config.yaml
encoder_arch: "densenet"
model: "model that answers yes/no questions on an image's attributes"
dataset: "rendered solids tumbling over patterned floors"
train_examples: 97500
image_size: 64
crop_scale_min: 1
horizontal_flip: false
questions_per_image: 8
encoder_norm: "groupnorm"
encoder_activation: "relu"
encoder_weight_standardization: false
encoder_depths: [8, 8, 8]
encoder_kernel_size: 3
encoder_stem: "deep"
encoder_growth_rate: 24
fusion: "cross_attention"
fusion_encoder_width: 128
fusion_encoder_layers: 6
fusion_encoder_norm: "layernorm"
fusion_encoder_norm_position: "pre"
fusion_encoder_activation: "squared_relu"
fusion_encoder_mlp_ratio: 4
fusion_encoder_head_dim: 48
fusion_encoder_fused_qkv: true
fusion_encoder_bias: "all"
fusion_encoder_qk_norm: false
fusion_encoder_layer_scale_init: 0.1
fusion_encoder_parallel_block: false
fusion_encoder_dropout: 0.05
fusion_encoder_inner_norm: false
fusion_encoder_moe: "expert_choice"
fusion_encoder_num_experts: 8
fusion_encoder_moe_every: 2
fusion_encoder_expert_mlp_ratio: 1
fusion_encoder_experts_per_token: 1
fusion_encoder_shared_expert: false
fusion_encoder_positions: "learned"
fusion_encoder_cross_attention_every: 2
residual_init: "zero_last"
optimizer: "soap"
beta2: 0.99
lr: 0.0025
beta1: 0.95
shampoo_beta: 0.99
eps: 1e-08
precondition_frequency: 32
max_precond_dim: 1024
one_sided: true
adamw_lr_other_params: 0.00093
grad_clip: 0.5
steps: 4100
batch_size: 128
epochs: 5.4
lr_schedule: "step"
warmup_steps: 820
weight_decay: 0.1
adamw_weight_decay_other_params: 0
Rows from block 14 of the image encoder of a small model that answers yes/no questions on an image's attributes, named by matrix and row number. Each number is 128 + 32 x the weight over its row's rms, rounded and kept within 0 to 255. All counts start at 0. Numbers have three digits each.
After each channel's rows are labels from the 100 images, of 14976, where the channel reaches its highest value: "strongest on" is what is common among them; "colour at peak" is the nearest of a few named colours to the mean colour under the peak. Only what is clearly more common there than usual is listed. The data: rendered solids tumbling over patterned floors. In brackets: how many of the 100.
# conv1: bottleneck pointwise conv (encoder.blocks.15.conv1.weight, 96x288x1x1), inputs 48-95

conv1.29:097093126119121108135129120134105145123187110159112090133093179162083103133070178147131090143152159149092136100114148136112082084173163102088110
strongest on: yellow object (100); its colour: yellow (40)
colour at peak: yellow (63)

conv1.62:173163077105149118131131196106144150106107130117136066080125151125082128098096121102148123103100077116110153183128138105069117190095119122160102
strongest on: black object (43); its colour: black (26)
colour at peak: brown (86)

conv1.25:155126133107118212101136108163103141128151156098094106193199168126166155069155167154083147095080088159174123079100108103150112131071060163097124
strongest on: teal object (71)
colour at peak: green (38)

conv1.42:098125175137081078079106103111089122099140093113111093137162129167131075113134117118077142103115105159119097209113117103106143054117112159147135
strongest on: black object (75); count: four (47); its colour: black (42)
colour at peak: brown (76)

conv1.82:108146143109156104078134151077121091085182161168138124139121127095144099110131094076099081093128161126101111204111119088118126149076114095191111
strongest on: count: one (84); black object (43); its colour: black (39); its colour: grey (33)
colour at peak: brown (76)

conv1.90:143165061124137063105193106109119095110151126074140075184173201076089107122155130097142153100146110179069147153202122065059148181143078131108146
strongest on: pink object (77); its colour: pink (33)
colour at peak: pink (31)

conv1.60:170182132110106119123126092110132114084113163089125167146146141132164060061165144107144094148065089150142112148162087116111097175069074163143100
strongest on: grey object (52); black object (42); its colour: grey (36); its colour: black (26)
colour at peak: brown (68)

conv1.78:144119104171075103109103109137060056132063133226127154063111085161115104068116160146134074131155121135176124142079111148124118143131099080120103
strongest on: purple object (97); its colour: purple (45)
colour at peak: purple (66)

conv1.21:159134116119103128111111178142184112123166127149120111079088113166102111085095094161095110116172076107171131152114140145118101136077090103136157
strongest on: green object (100); its colour: green (42)
colour at peak: green (95)

conv1.28:157111093066115111180184115133165138124143151175041118149099144197106162116156105152121102087063170107098107166134092091149140150059158122120104
strongest on: red object (100); its colour: red (25)
colour at peak: red (81)

conv1.15:150153114116119114086135119118136102061090158131122149108134148095145083091111130105109105047113085115109113122115110107102116155161126166144147
strongest on: grey object (61); black object (50); its colour: grey (42); its colour: black (34)
colour at peak: brown (64); black (34)

conv1.81:092087093147154080132106113131140123107101130149146089110114091117133090103099122104069121164112082123108131215128115143086081069139116146199112
strongest on: count: one (71); black object (59); its colour: black (53)
colour at peak: brown (84)

conv1.45:158134095137073134112117168109103096112108129083126102134155131043146084109174128096095140101115111087096091232064088100156121150134075154151142
strongest on: black object (62); light from behind the scene (50); grey object (41); its colour: black (38)
colour at peak: brown (80)

conv1.19:188144103114107104082169110207143084091051149175147100137098071122089135109184125164102114137106129117192132092183099107082158185097103105095126
strongest on: green object (100); capsule (25)
colour at peak: green (92)

conv1.87:115170102145154176083123124093141135118075174160166126173176183162115104125156087094118152120078065143140150150207112094126125102162130160148128
strongest on: pink object (100); its colour: pink (42)
colour at peak: pink (57)

conv1.94:189089131143120106169134132108160124085107174114167129096176121105158083134154126162149152162125101107148113183197092138175092118074108168163108
strongest on: blue object (43)
colour at peak: blue (34)

conv1.92:171125122065103095089082152132133092098073154112156187154111117096170100109152130101133119137105066153164123181144121085112113176100109186156117
strongest on: black object (83); its colour: black (41)
colour at peak: black (60)

conv1.36:100110094133081102094139109110127163093161064119148098069164195156071086106141106142111172128131113134096138117164083118163072123124157099097117
strongest on: yellow object (100); its colour: yellow (39)
colour at peak: yellow (70)

conv1.69:124158193082110058116131094132090119077197138129119097181130255140123101128149097126158081077091112144092118137131134090145179193150110066130101
strongest on: yellow object (87); its colour: yellow (51)
colour at peak: yellow (47); orange (27)

conv1.40:102073123086169115091135142097074064097135082125141079059154090112079097132108113088105167104143068138103149071181135127091107123120103105117086
strongest on: black object (52); grey object (48); its colour: grey (34); its colour: black (25)
colour at peak: pink (43)

conv1.7:120148068108081204103111088155079171078108138097131152129155178093135095074155160164128154137161075139125118118146075081123048135103096118097086
strongest on: yellow object (88); its colour: yellow (32)
colour at peak: yellow (43)

conv1.16:147155151122110145097198105124108093098064114107104128125120114112133202100087071102126100052061170153103156089133100071107136136118073154125159
strongest on: red object (97)
colour at peak: brown (57); red (41)

conv1.38:125125079083113113130139077113111094166075125097096148130133106096120143122164144063088092161122128134105109182120086097116173135131119105144135
strongest on: count: one (58); grey object (54); its colour: grey (40)
colour at peak: brown (69)

conv1.46:114091102104079097136113176144138128110162114063096137128157155116160104117128129154158092103146084138129121220119115162138117134147060115151089
strongest on: black object (59); grey object (40); its colour: black (36)
colour at peak: brown (91)

conv1.31:112117136103151255150179097164183124137116135126138089157108120121169255077132120156101121112135091126181114141150111094084175129127107187070163
strongest on: teal object (100)
colour at peak: green (43); cyan (42)

conv1.10:095185093058132139100081138131080107157132142104087151103137134186084106106146143081120125065095123102118081115025074141130107159073125136095126
strongest on: purple object (90); its colour: purple (46)
colour at peak: purple (58)

conv1.22:085147114118118080255116138077116113139122128150130219121126131089165072141105135189099124119133091092085100116118121241242124113109118143103110
strongest on: blue object (99); its colour: blue (36)
colour at peak: blue (91)

conv1.20:168108151065115121154147099096127144137099138113124072135138172117120144082121053101160121114098087069103131136165150111155153160056082136110120
strongest on: brown object (86); its colour: brown (64); count: one (53)
colour at peak: brown (77)

conv1.59:085100181127139109133144193102135135126113106163120113126150120147103086118122105096092166121086051097086087109139100143157112165186158095091085
strongest on: light from behind the camera (65); white object (57); its colour: white (36); its colour: pink (28)
colour at peak: white (86)

conv1.6:115189123072135114098147126085124123099095175094107084164137185066098144093171080089143156112125141098115122103184127085085217172111086120085106
strongest on: brown object (65); its colour: brown (43)
colour at peak: brown (80)

conv1.47:125148096126116124098141112141107162107152081086092113100118236126108093132107109159147100114064083148114122105134121094087051114122129111111096
strongest on: yellow object (100); its colour: yellow (30)
colour at peak: yellow (67)

conv1.34:144155128114104229114099084189154165106079132105099093100110072076150174142094057225077093129141106082160096169092071052153077077091093128099108
strongest on: green object (97)
colour at peak: green (93)

conv1.74:121104116158139053117084143235101176089112084136120137095130018179122073179145116193116117117150099124164156088107109129113093100176104066110080
strongest on: green object (100); its colour: green (46)
colour at peak: green (92)

conv1.33:114147192118063117075036110164104136162107088077134136149091138166081067095093161106079096087145088064129102146077129190108140110112112106071099
strongest on: purple object (100)
colour at peak: purple (83)

conv1.18:114179134172088133156050171104086088123067102079172131128096147131185099134136194149104057134128124142126051112116118208183171127122111111136133
strongest on: blue object (99)
colour at peak: blue (92)

conv1.5:091080099142115106175165148118095147085164130058099094097101094118106116154123101123098142082117116114105154255140154103101120151071136090181126
strongest on: black object (63); its colour: black (51)
colour at peak: brown (77)

conv1.14:105103084121088107184189122106142081156086100177083113165041072122148219099081081098104101113129225132115129121055117102100203116090107132117130
strongest on: red object (100); its colour: red (43)
colour at peak: red (94)

conv1.84:175173117156111102188151116121125082162151174089114180132120152110147135077146161186153103133128085132120116193157129142145185144200105113088110
strongest on: brown object (48); its colour: brown (31)
colour at peak: black (47)

conv1.17:127076171111162111106097155160146093130108107108037088122083179164096057076076119107159091144135085069118108192122169161099071145082085141145113
strongest on: purple object (100); its colour: purple (34)
colour at peak: purple (88)

conv1.1:107076108117162116098174149089082084123098110109144094123157142129105101155147058131110208100119103183116188124255122078101092123155159153098144
strongest on: pink object (99); its colour: pink (84); count: one (73)
colour at peak: pink (77)

conv1.80:124094214132155097098158120126126120096158131160186118146139147107132180140166134099182137129138132203139172239161140120142136150061107102134094
strongest on: orange object (87); its colour: orange (43)
colour at peak: orange (55)

conv1.66:158175148101157123089104120080140143102117177098078103153129172103123128137158122084097100140100152132109140163056184116141225253086126073149117
strongest on: orange object (56); brown object (48)
colour at peak: brown (78)

conv1.24:080103150104135255072177106196170094142092100162088073060133067147156226110091094117195128130130105102170163102110139096077154119105141127081127
strongest on: teal object (100)
colour at peak: cyan (50); green (38)

conv1.88:142101098134131127072143125129097152129112137152119107126159126168132097133139164142119163120138090182127105135183154111140088135132124160152086
strongest on: pink object (100); its colour: pink (41)
colour at peak: pink (39)

conv1.91:082103107115091133109137141123091136093127152104139117130160104113107109137150135118123105168098110137136093254118085085127096152071082120179097
strongest on: black object (49); its colour: black (29)
colour at peak: brown (91)

conv1.26:155117148118136139070068120129119164146109153139164155122098149164127074066077169102149090136169141150139096142092121152163080148154083104115124
strongest on: purple object (100)
colour at peak: purple (71)

conv1.68:140131114112140115117114172145104151133163108137082142114110073138061097187141132101109110158085096142132101106189178129050056133141158105125122
strongest on: pink object (99); its colour: pink (50)
colour at peak: pink (52)

conv1.55:062137085146107143099091110195106180146150116139081135104106118169088098186129155146121109095099145122129113142077177127162079126170135081163099
strongest on: green object (74); count: one (72); light from behind the camera (61); its colour: green (56)
colour at peak: green (47)

conv1.51:120108147137133119113147122114170134097174109124129079147142125119106153127148091105150117093105083174119117146096158116121127122134115174213097
strongest on: count: one (79)
colour at peak: brown (53)

conv1.30:147140130100088077110073109113128085134105115168143178096122116113103070114117156073068143128107098084109089201121070151130086131128039136129118
strongest on: purple object (100)
colour at peak: purple (47)

conv1.77:092116128133119129146104106080111112187116096126075156141101077153133128103065173101137115176068106130143082144132102222151071073095142165123094
strongest on: purple object (97); its colour: purple (73); count: one (69)
colour at peak: purple (83)

conv1.39:122099094077136079162151180094133089115085122137070111078122138158154155152073117108146126109122098102162109216124147188140161115089170098133142
strongest on: black object (57); grey object (40); its colour: black (34)
colour at peak: brown (82)

conv1.95:183174090090114120130170085147125163105081195164107131205109155119156161146107114121124101147067129132120156164112116093122110165050093149116166
strongest on: black object (55)
colour at peak: black (70)

conv1.32:115111119151116255096134101169141107131146097141134133099122081175142199077163131131161126114100075112172149179164149122068078078127146166142081
strongest on: teal object (100)
colour at peak: cyan (47); green (41)

conv1.3:125086047077116092126112117133104147101088156057159109097080045133123100179056117107127120123085035123100126067151143142142076108126095140119080
strongest on: count: one (69); its colour: white (25)
colour at peak: pink (26)

conv1.0:116144093128116033077123131118135119116150090083181056163173191140076069086140100127077186110094110173059112216176086079124086130109107144140126
strongest on: yellow object (62); its colour: white (32); its colour: yellow (30)
colour at peak: yellow (34)

conv1.65:195204118103146109109105127106113057112079148103172109178117199175104105077171131088110119091060109151123136135178103155138223169085120121067142
strongest on: orange object (45)
colour at peak: brown (46)

conv1.44:079050095112094121107087117119135089094084131169162083049125038061143145128129123079120068107103124118154087124102111102132136104118076072112077
strongest on: white object (48); grey object (45); its colour: white (33)
colour at peak: brown (46)